Weights of a small sound classifier: norm batchnorm, 15200 steps.
Rows from block 2 of a small sound classifier, named by matrix and row number. Each number is 128 + 32 x the weight over its row's rms, rounded and kept within 0 to 255. All counts start at 0. After the name is the row's rms in percent of the matrix's.
After each channel's rows are labels from the 100 clips, of 14848, where the channel reaches its highest value: "loudest" is the band of the loudest frequency at the time of the peak; "responds to" is what is common among them. Only what is clearly more common there than usual is listed. The data: synthesised imitations of 52 everyday sounds, one a clip.
# conv: width-3 conv, dilation 2 (model.blocks.2.conv.weight, 256x256x3, each kernel summed), inputs 0-255

conv.100 107 [133  91 162 119 124 145 196 115 143 128 130 118 151 110 132  70  94 144 176  93 128 105 153 143 134 124  94 143 140 114 114 113 123 139 136 125  68 135  91 136 124 128  76 141  68  72  91 147 133 111 156  83 104 118 181  79  76 123 145  95 101 158 147 111 121  74 109 128 146  77 130 137 154 150 110 119  85  96 110 102 183 144  73 123  82  91 138  97 138  81 123 180 132  86 112 122 148 122 103  98 134 158 109 145 136 162 117 190 160 158 126 115  75 145 118  35 127 115 105  97 111 136 128 100 124 136 118  46  87  92 148 156 102 114 136 103 138 130 140 113  55 145 148 180 156 132 112 193 103 103 117 132 173 105 120 146  89 118 142 164 150 153 130 168 255 128 137 143 135 170 152 133 129 137  97 116 124 134 108 123 140 115 156 111  96 100  75 129 143 128  90 112 111 112 143 119 125 117  94 113 116  91 146 111 129 119 118  88  35 157 167  94 121 100  65 133 121 125 125 116  14 164  96  91 141 166 111  80  71  85  99 122 108 116 130 184 182 107 176 100 132 115 166  97 101 219 147 117 128 156 127 146 162 194 132  92]
loudest: 250 to 500 Hz
responds to: laser zap; machines and effects

conv.150 145 [140 117  73 119 118 203 116 118 122 130 131 126 112  67 104 128  65 120 145 140 132 124 139 117  73  66 129 128  34 121 134 149 108 115 147  96 152  73 176 142 215 171 116 114 133 142 101  99 125  91 141 241 127 128  90 136 126  80  94 132 122 121 203 125 116 137 110 138  99 142 135 136 101 148 127 152 107 130 122 131 148  89 144  96 130 151  61 135  99  14 130 149   0  85 146 163 162 142  97 100  33 108 140 150 109 114  55 111 134  90 130 113 124 166 128 157 134 130 128 153 107 129 150 135 170 131 153 112 133 105 161 115 147 137 252 128 192 133  90 104 129  87 135  93 133  76 153  95 100 108 148  90 103 122 148 119 131 141 137 128 154 111 128 142 173 100 128 129 129  99 190 125 113 112 150 119 134 193 150 129 152 135 120  99  79 145 126 143 127 152 145 144 161 130  99 160 125 112 124  87 125 123 137  72 120  99 134 128 102 140 113 125 122 121 139 105 109 128 149  87 117  89 151 107 154 130 126 146 121 132 103 125  88 126 102 148 146 156 119  88  88 138 124 114 136 135 245  84 150 114 109 179 107 111 140  90]
loudest: 250 to 500 Hz
responds to: animals

conv.62 089 [128  52  79 102 109 130 144 124  99 101 122 102 102 147 105 106 111 155 145  94 133 127 192  88 100 184 136  43 147 120 125 158 155 132 139 151 124 112  86 142 144 146 152 126 134  88 114 142 115 113 168 119 141 124 142 115  88  65 149  52  92 144 100  88 111 113  96 127 162 103 167 117 115 127 112 123 180  60 126 128  56 142 119 117  95  72 178 115 172  88 136 110  80  91  77  77 147 202 148 174 114 122 140 134 117 170  69 193 145 112  94  94 100 172 146 127 110 106 222 128  88 121 144 145 110 130 169 130 117  60 179 165 134 130 169 144 148 158 104  92 128  99 110 130  61 120 152 123 150 106 164 109 162  70 141 112 108 133 148  82  73 113  97 132 100 121  86 125 130 140 142 164 166 162 117 118 123 126 113 152 103  96 154 120 103  86  97 114  85 181 132 136 149 106 128  99 110 128 138 176  23 145 151 137 134 111 110 153 141 166 139  95  85 157 134  69 130 137 171 121 149 104  92 164  57  82  70 146 122 122 173 131 150 139 150 123 197  92 122 157  61 132 118 113 191 107 109 134 128 171 145 162  90 139 109 191]
loudest: 250 to 500 Hz
responds to: household; knocking

conv.30 084 [101 181 128 187 236 137  98 128 149 106  73 140 117 132 113 138 146 140 165 184 165 112 215 160 203 143 183 116  70 149 122 125 166 122 157  63 119 126 147 115  53 148 134 151 142  86 129  86 127 161 139  92 156 107 136 128  96 114  82 149 110 125 140 112 116 139 151 140 131 106 123 152  97 107 116 162 176  88 140 167 112 163  78 181 144 128 193  91 161 110 101  67 128 114 192 124  84 120 103 185 122  81 129 142  92 140  93 194 115 101 116 133 128 141 127 114  79 135 129 119 115 175 101 125 170 127 130 116 124  57 126 135 157 199 173 143  86 140 118 112 118 127 111 104 109 111 157  81 139  82 122 174 173  93  87  95 157 136 100 148 153  84 123 132 135 105 145 224 123  82 117 135 119 140 130 129 112 128 110  90  95 108 115 159  69 110  81 103  68 132 121 118 143 142 194 144 185 130 145 112 170 156 130  97  92 155 123 109 115 136 176  67 103 107 130 127 135 133 162 101 106 110 110 142 177 182 126  89 114 128 171 154 146  93  88 184 137  78 111 136 124 151 122 180 146 148  83 165 147 128 207  74 141 145  84 111]
loudest: 1000 to 2000 Hz
responds to: laser zap; machines and effects

conv.123 118 [135 121 122 159 159 115  83 162 116 247 114 137 129 121 206  73 169 149 129 127  79 111 102  73  12  90 171 158 105 160 163 119 149 106 150 149 120 121 152 138  70  84 128 124 133 122 153  52 143 146 102 147 139 118 210 145 172 126 129  70 140 119 127 145 109  71  95 108  96 133  91 140 103 151 104 131 128 115 122 132 105 129 144 128  87 129 169 147 115 128 150  91 137 125 142 155 152 109  93 161 105 164 143 134 122 167 127 132 123 134 123 126  55 105 146 126 135 135 139 102 105 156 119 127 105 131  66 125   3 107 160 167 124 113 128 154 158 108 123 157 161 128 109  73  34 135 157 128 118 134 141 208  98  92 128 121 123 149 144 118 109 138 138  74 120 129  80 181 141 102 181  85 120  62  94  72 118 144 134 133  85 125 175 104 128 125 165 122  79 133 146  25 114 107 132 118 183  93 162 155 136 164 134 100 152 120 116 140 151 140 148 120 178 185 123  79 162 115 111 119 128  71 147  99 109 154 123  77 182 145 145 145 181 130 136 120 119 130 111 162 123 116 166  97 126 117 136  95 137  61 137 120 125 135  88  89]
loudest: 500 to 1000 Hz
responds to: crying baby; people

conv.129 099 [149 117 150 142 153 142  98 151 157 154 124  84 151 137 130 119 164 148 126  13 110 131 127 147  86 128 142 106 120 168 130 114 123 131  61 171 102  91 121 100 105 144 155 113 131 215  91 156 144 118 111 187 131 172 129 135 124 125 134 140  51 124 134 146 141 123 131 144  93 114 154 184 129  50 119  53  42  84  91 209 123 130 124 120 112 139 131 108 158 117 128 130  94 103  95 126 136  80 226 142 171 128  86 110 173 140  94  82 169 125 112 112 107 155 137  93 156 105 145 113 169  98  56 104  54 121 145 111 119 103  66 128  98  77  99 114 114 125  96  65 113 147 131 127  99 126 122 133 128 108 172 127 207 147  74 109 126  74 100 157  65 110 134 157 141  87  88 117  70 132 108  89 162 106 141 109 151 143 111 100 160  97 112 144  75 163 152 128  81 112 172 124  97 137  40 156 171 101  68 155 166 128  83 121 129 130 127 104  99 186 121 130 179 139 132  71 133 128 160 123 140 108 138  55  65 160 115 124 124 132  85 106 151 152 165 113 156 128 177 109 123 111 124 148 103 110 141 102 102 126 145 115  97 104 135 125]
loudest: 4000 to 8000 Hz
responds to: people; crying baby

conv.98 107 [ 77 160 117 199 143 100  92 125 140 140 116 102  71 120 135 143 119 110 139  95 140 183  91 127 137  67 120 123 121 173 115 136 111 143 128 150 156 172  72 108 113 110 152 123  84 186 107 115 151 111 130 223 128 136 102 174 124  65 135 122 138 114 140  73 121 142  98 162  75 146 118 146  80  81 111 221 111 143 167 121 162  90 180 103 121 122 117 116 156  81 135 157 155 124 164 129 141 118 149 128 133 126 141 162 149 155 106  68 188 135 147  67  64  65  83 179 153 172  58 185 169 120 102 147 142 143 143 137 124 128  86 117 116 134  72  73 117 134 116 122 114 116 164 116  96  76 203 151 126  92 202 149 170 102 103 106 108 162 209 112 156 174 119 108  72 143 106 137 139 121 162 128 149  94  84 159 135 126  80 111 130 133 156 120 158 119 111 119 119 104 171  93 101 135 147  93 118 124 133 155 131  83 143 142 128  82 163 121 108 214 125  35 161 147  88 116  99 101 178 125 133  95  82 139 152 140 161 101 141 150 136 146 113  72  80 120 185 146  94 152 120 116 153 164 125 124 190 103 104 110 125 141 101 185 109 119]
loudest: 1000 to 2000 Hz
responds to: hammering; machines and effects

conv.18 082 [138 120 116 106 120 170 128 108 128  93  91  99 119  46  90 107 136  84 138 141 149  86 137 122  88  88  42 128 106 110  86 190  61 115  88 148  61 127 115  99 150 104 178 131 190  65 102 138 168 160 106 133 114 110  80  83 122  94 146 133 176 189 100 111 111 106 104  85 161 149 190 109 132 118 119 166 127 161 131 151 147 126 107 131 181 161 135 144 133 130 142 157 125 103 180 104 139  84  91  95  83 143 135 119 161 142 146 165 137  95  72 154  91 101 155  69 151  99  55 140  80  89 167 125 144 123 128 134 169  85 106 126 146 179 152 119 160 111 127 186 128 160 159  69 133 114  94 127 131 134 111 128 101 152 149 109 130 167 129 171 128 120 135  85 105 116 132 182 127 108 126 116 186 179 141 112 137 112 112 137 134 110 134 115 130  95 156 126 181 117 183 153 115 121  84 173 142 128  96 182  60 139  95  95  75  80 111 130 116 100 139 121  81 144 107 138 175 121 143  61 121 128 114 205  49  72 144 116  92 105 144 146  91  50 173 175 115  83 135 105 134 103 152 176 156 128  71  87 125 101 144 133 100 112 173 186]
loudest: 4000 to 8000 Hz
responds to: household; coin spinning

conv.191 078 [167 131 151 119 111 195 139 132 135 117 129 129 168 145 113 173 182 148 139 133  88 110 111 128 143  85 160 116 143 140 122  91 134 125 153 128 105  35 140 107 117 124 136  83 137 122 103 129 122  60 107 191 130  94  95 134 170 143  42 127 133 129  98 146  38  52 132 146 164  87 151 126 100 125 113 116  85 145 129  97 120 174 121 119 119 123 147  54 150 178 135 143 142 162 115 143 142 138 123 106 124 102  65  79 165 121 138 133 135  75 134 128 136 100 129 123 117  86 139 151 124  97 127 132 126 163 147  89  82 115 131 146  72 157  74 111 107 193  92  99 128 126 130  99 115  74 139 131 115 186 138 118 100 128 104  79 123 113  96 123 142 131 110 136 121 140 134  36 128 117 114 159 126 147 124 105 152 185 158 129 121 146 214 148 156  70  89  90 135  41 164  95  71 128 132 133 152 171 111 160 102   4 103 115 145 114 151 155 126  42 191 144  75 133 124  64 167 159 155  66 131  91 118 111 115  60 110 120 125 102 153 146  97 110 123  99 150  65 159  85 172 102  78 141 122 138 127 138 135 122 108 111 108 113 166 158]
loudest: 250 to 500 Hz
responds to: people; laughter; speech

conv.221 077 [ 97 122 130 123 123 135 160 105 152 112  54 128 138 148 130 115 157 112 136 116 151 124 128 133 188 149 131 124 128 106  95 120  77 123  97  86 101  66 139  75  71  98 109 167 158 204 101 128  54 128  96 195 112 163 184 142  38 109 125 117 109 131 128 175  98 102 151 136  97  66 118  81 106 116  77  78  92 105 171 140 140 128  76 118 120 138 128 113  90 128 151  90 150  95 151  91 118 132 104  99 123  96 171  82  52 119 131 131  82 149 116 103  83  75  92 135 136  91  96 112 112 192 100  99  96 113 116 128 139  95 124 107 112 174 126 144 155 133  65  66 152 157  96 115  60 129 151 110 136  84  79  87 126 139 119 110  37 143 139 120 122 133  73 135 120 128 109 143  98  69 121 104 156  92  92 132 101 104  62  97  87  90 132  69 100  84  84 178  97 175 124 160  80 101 114 128 129 105 141 133 147 154 135  86 107  88 139 131 102 121 168 139  84 146 141 102 126 143 116 138  81 159  51 123 139 149 145 146 128 116 135 161 127 135 160  55 100 126 129 141  59 151 108  96  84 141 102 130 116  90  88  88 119 175 191 186]
loudest: 2000 to 4000 Hz
responds to: machines and effects; hammering

conv.24 108 [192 112 165 101 155 162 118 155 125 141 160 207 133 145  44 128 123 139 157 172 121 109 121 120 161 115 128 128  95 101 142  68 128 111 106  45 174 108 138 111 128  91 181 120 205 145 134 135  89 144  75 137 150 129 175 116 127 133 140 123 164  80 116 138  78 135 161 171  94  97 116 122 128 115 148  78 119 126 128 178 101  91  67 107 101 117 137 114 137 143 100 153  66 110 135 171 140 111  99 139 104 137 135  64 107  85 197 120 105 104 135 134 104 186 125 133 112  82 157 128  88 134  97 108 140 133 109 133 113  83 110 113 132 170 171  85  73 140 117  91 157 107 126 150 108 111  93  73 116 116 115 122 103 125 118 116 106 180  99 100 108 143 120 180  96  95 108 114  86 110 119 129 147 122 116 124 148 144  45 113 144 102 116 146 106 218 148 115 129 106 126 131 112 124 127 183 178 129 133  80 106 110  68  99  91 140 104 118 117  91 147 125 115 122 116  93  57 130 108 132 129 111 134  84 157  80 131 103  76 133  52 137 161  86 105 137 123 141 151  63 130 125 153 134 101 108   0 100 126 151 161 128  83 121  84 120]
loudest: 2000 to 4000 Hz
responds to: water drop; clock ticking

conv.20 084 [121 129 175 103 179 160 132 137 156  92 162 137 130 120 106 198 109 144 101 109 107 100  98 140 173   0 184 148 138 171  41 168 139 158 111 121 117  67 136 128 119 154 155 141 139 172 162  93 132 103  88  62 141 117  86 125 184 142 162 148 111 170  71 140 159 145 145 144  87 195 207  81 111 122  85 113 150 191  88 143 145  89 157 157  98 138  93 118 138 133 124 128 105 149 191 132 175 153 149 109 160 151 153  69 155 119 159 122  74 126 112 127 102 126 156 128 128  88 128 144 145 123 112 122 139 138 150 128  80 168 140 165  96 189  94 123 103 157 166 121 150 116  84 123 124 127 156  91  82  98 156 144 135 115 105 138 159 134  64 150  74 101  99 117 112 134 104 100  95 104  89 140 208 128 154 193  78 128  92 133 144 156 162 162  84 103 227 129 147 100 106  77  99 127 121 124  93 138 143 153 149  80 141 127 179 120 155  95  92 144 116 147 111 126 127 114 110 139 114 116 167 126 155 156 142 153 120 136 145 191 145 122 139 140 141 141 105  87 148 128 138 120  70 124 123 138  85 106 184  34 110 144 103 117  79  80]
loudest: 500 to 1000 Hz
responds to: animals; meowing

conv.46 104 [ 83 115 159 170  88 138 143  73 108 106 130 128 138  83 140 125  89 144 153 103  61 237  73  45  96 128 110 101  85 125 143 143 123 110  83 140 125 115 143 105 128 102  89  70 129 113 149  88 125 150 143  79  98 130  87  60 135 162 165 139 127 177 142 125 110  97 120 134 127 115 175 126 149 134 112 101  98 140  46 114 157 142 128 130 112 106  80 121  94 117 105 123 162  53 129 119  64 110 127 138 160 109 175 140 158 129 112 134 181 182 147  85  77  83 157 141  99 113  89 133 151  70 105 120 112  89 118  86  89 145  96 144 118 139  41 113 138 101 134 138 128 117 143 109 131  95 142 158  81 103 133 255 158 141 118 166 164 153 107 114  39 128 158 139 112  78 128  77 127 101 182  93 153 121 149 141 112 166 128 119 125 137  36 146 126 181  95 133 121 139 187  96 126 108  91 137 121  95 138 105 126 124  73 104 124 114 113 132 128 153 167 125 128 134 118 148 112  76 152 167 145 131 123 138 129 121 129 120 215 105 145 132 128 157 113 142 166 104  71 111 141 144 122 123 124 119  29 126  88  61 124 104 100 131 126 123]
loudest: 1000 to 2000 Hz
responds to: people; applause

conv.23 106 [114 125 120  95 232 157 122 148 128  80 170 105 158 139 134 141 146 115 139 119 148 116 172 133  98 192 121 124 157 179 143 122 162 132 159 207 188 129 133  84 156  73 118 167 134 149 102 102 120 145 122  37 165  91 137 107 126 133 159 154  82 135 131 121 131 126 142 142  90 109 131 104 113 132 143 101 140 156  55  70 163 154 133 137 129 126 107 120 212 122 116  93  78  73 130 159 200 103 107 128 128 140 140  92 142 132 130 107 128 231  94  97 119  99  96 102  84 110 140 187 105  95 117 109  84 120 216 103  98 137 128 147 119 186  85 155 130 118  73 140 180 115 119 101 166 127 109  78 140 120 142 153 145 142 181 119 154 123 132 139 128 109 159 152 174 104 130 102 139 105 145 115 170 194 136 128 121  37 128 140  92 159 124  82 156 108 145 108 163  97 105 120 110 140  96 187 176 126 128 154 142 167 155 131 156 163 129 107 115 115 174  99 146  74 153 130 130 107 122 119 211 145  90 152 112 180  79 107 111 133 157 124 157 158 130 136  81 122 199 113 107 119 129 166 115 158  26 128  84 128 171 149 160 161 115 151]
loudest: 1000 to 2000 Hz; 4000 to 8000 Hz
responds to: laser zap; speech

conv.19 088 [127  89 130 177 111  89 115 118 147 125 114 150 116 166 158 140  58 115 121 104  83 126 110  85 164 120 186 100 140 142 115 174 179 183 137 158 133  94 119 119 119 138  88 181 151 145 122 131 110  95  59 176 107 115 104 130 144 171 177  95  95  90 131  40  94  96 130 120 122 128 157 114 137 137 153 120 122 155 114 161 126 154  90 141 124 170 111  64 162  75 111 105 130 146 125 211 169 147  98 133 170 152 125 202 161 148 128 128 102 113 115 111 143 118 140 119 127 119 153 111  88 136 133  59 128 160  96 165 127 142 193  97  85 182  85 136  43  91 127 134 146 116 123 146 118 103 123 105  84  88 172 185 127 105 125  88 167 156 104 115 136 120 135 115  85 120 162 251 102 114 135  84  75  90 194 117 165 171 124 145 133 111 148 141 159 156 114 120 128 143 119 114 138 123 157 139 165 116 113 141 109 164 121  91 164 128 108  81 142 162 163 115  96 119 126 105  92  85 162 128 128 134 141 140 127  35  93  83 120 225 101 128 137  98  97 118 103 116 157 185 128  93 108 119  80 110 229 116  97 164 149 132 140  87  99  86]
loudest: 1000 to 2000 Hz; 500 to 1000 Hz
responds to: animals; meowing

conv.36 100 [124 129  44 167 108 121 177 101 116  86 140 109 153 172 164 132 170  72 151 161 173 124  92 165 159 110 138 108  95 155 137  88  69 102 155 128 122 114 148 129 102 145  94 101 128  69 155 144  84 123 124  74  57 151 165 136 133 126 191 132 144 132 122 146 141  89 115 123 142 112 109 110 116 128 130 100 158 124 199 128 130  70  71  99 121 125 112 133  90  94 189  53 128 136 139 123 143 110 166 152  54 125 134 124 142 136 137 163 112 166 162 139 142 151 171 127 124 112 130  85 122  80 128 116 173 156 149  97 146 115 145 127 125 128  17 144 140 125  61 119  93 155  96 139 133 128 137  78  75 114 141 118 174 157 122 135 124 131 101 156 141  66 182 118 126 149 133 113 118 128 216 160 151 187 126 140 147 121 105 137  96 127 148  62 128  96 165  99 110 154  74 125 120 132 138 112 148  74  92 126 142 117 172 155 125 127 142 164  90  59  12 118  97 124 104 115 194 114 104 145  92 118 148 143 140 108  76 116 126 129 116 143 178  92 152  83 120 128 128 113 126 128 116 115 119 139 243 194 115 175 122 136  69  84  83 104]
loudest: 4000 to 8000 Hz
responds to: spray hiss; speech

conv.225 105 [127 128 166 106 134  38 126 193 149 166 114 126  89 173 136 167 128 137  66 140 120  84 113  89 145 141 129  74 134 125  84  96  97 104 128  81  99 209 127 118 128  96 113 121 162  62 116 149 134 116  89 112 137 116 143 139 130 168 141 117 150 138 176 127 172  87 130 158 131  84  86 134 138 159 108  58 123 108 172 137 138 129 174 138  75 111 128 103 139 118 172 107 109 116 167 185 110 127 117  87 171 101 119 109 205 107 196 139  85 115 118  74 110  77  89 114 118 126  92 188  80  87  96 120 142 126 140 134 153  70 169  83 149 101 181  78  84 162  68 137 141 131 126 128  87 111  75 123 150 128 160 128  74 134 105 121 128  59 134 153 148 128 133 168  98 136 146 158 145 113 128  78 109 112 135 113 146 121 188 136 111 105 137 195 161 157 138 124 107 205 114 160 118 123 150  98  46 127  85 148 156 123  54 128 124 115 112 142  58 134 164  59  70 130 130  87 120 129 122 128 129  83 168 135  62 105 116 160 107 174  79 129 138 172  91 136 128 151 135  95 121 129  78 153 162 105 126 143  97 120 184 193 144 159 110 119]
loudest: 4000 to 8000 Hz
responds to: people; speech

conv.198 102 [155  81 118 134  64 168 128 191 117 121  37 161 158 101  73  80 129 124 131 104  75 131 116 137 163 113 174 137 171 110 116 137 145 125 116 122 131  88  47 111 128 163  52 135 116 149  69 124 127 166 118 162 118 104 107 184  92  81  83 149 152  68 126 111  43 118 128 127 111  99 121 116 133 157 141  69  44 146 102  93 117 108 108 121 156  97 117 128 100 134  78  59 127 128  40 137 113 158 120  82 107 135 142 104 119 110  94 119 109 110 143 137  48 186 129 127 140 118 193 126 157 169 111 152 117  98 113 120 125 120 134 126 144 156  87 105 167 149 128  95  81 118 116 129 134 181 116 111 152 125  73 132 113  59 106 150 128  93 128 117  67 133 176  79 123  77 110 100  91 123 133 106 128  37  34 139 103  96 131 183 107 113 123  60 101 164 118 102 110  58 108 120 121 128  92 127 132 138 101 111 134 128 108 148  71 110  84 149 141 148 109 114  96 139  91 136 122  92 100  89 100 111  91 112 183 110 136 140 128 124 114 103 117  99 122  77  85 110 171 137 162 109 130  76 152 112 140 121 114 155 160  99 128 137  88  59]
loudest: 250 to 500 Hz
responds to: people; speech; chatter

conv.170 103 [136 123 127  59 159  67 157 107 106 122 113 140 135 177 158 185  89  73 131 198 117 128  83 115 172 121 155 128 128 110 155 103  93 110 130  46 137 182 100  88 127 133 108 151 161 191  81 176 124 124 118 122 130 149 154 177 127  83  85 165  91 159   1 108 110  80  82 118 119 153 132 161 132 118 117 121  98 101 157  73 204  85 131 113 121 128 107 106 146 112 121  62 128 147 106 135 144  87  86 102  75 139  68 111 101 104 218  71 138 141 121 118  92 136 143  89 151 136 152 155 106 101 104 147  92 138 148 174  92 101  88 132 139 140 114 165 133 168 138 145 140 106 133  74 120 111  95 108  90 117 127  68 126 128 105  84 126 157 136  89 153  89 128 140 128 110 152 154  52  75 121 172 104  29 155 111 163 120 166 143 101 126  96 105  75 116 123 122 101 131 159 110 139 125 126 131 147 140 163 116 139 137  95 119 127 129 107 155 144 128 124 106 165 142 131 132 122  99 114 143 125 126 147 170 184 109 142 128 168 128  98 127 200 161 136 168 185  97 137 108  34 121 146 145 122  57 128  88 154 134 116  47 137 101 105 108]
loudest: 1000 to 2000 Hz; 2000 to 4000 Hz
responds to: nature; water drop

conv.166 111 [115 135  33  86 128 116 124 104 121 130  96 143 139 105 143 182 144 117  65 113 131 123 128 119 126 153 141 101  95  70 118 140  48  84  86 145  57  55 157  93 139 114 128 166 122 183 131 120 165  70 130 169 113 106 152 202 144 128  61 116 139 173 132 104 141  56 170 128 146 117 128 115 133 132 137  94 141 128 147 128 127 135 112 103 154 159 143  62  79  69 130  94  90 166 151 122 120 114 175 110  36 141 140 128  84  69  95 106 115 129 154 103 122  55 133 160 162 128 140 163 173 126 154 127 128 215 133 116 108 128 135 146 126 116 163 148 195 151 130 122 124 167 118 111 105 129 135  42 120 145 143 118 128 124 107 128 138 120 146 163 117 124 192 115 113  99 105 140  67 128 131 132 129 119 165 136 135 128  64 143 133  89 125 167 130 114 136 114 106  92 114  77 142  94 109 125 145 156 108 159 125 127 124  72  97 104 137  87 115 110  55 128  60 191 120 120 158 117 170  31 117 116 124 115 139  73 134 134  46 149 130 126 143  92  80 138 171  81  67 153  42 133 113 137 141 156  79 130 118 141 123 110  79 140 130 112]
loudest: 2000 to 4000 Hz
responds to: people; signals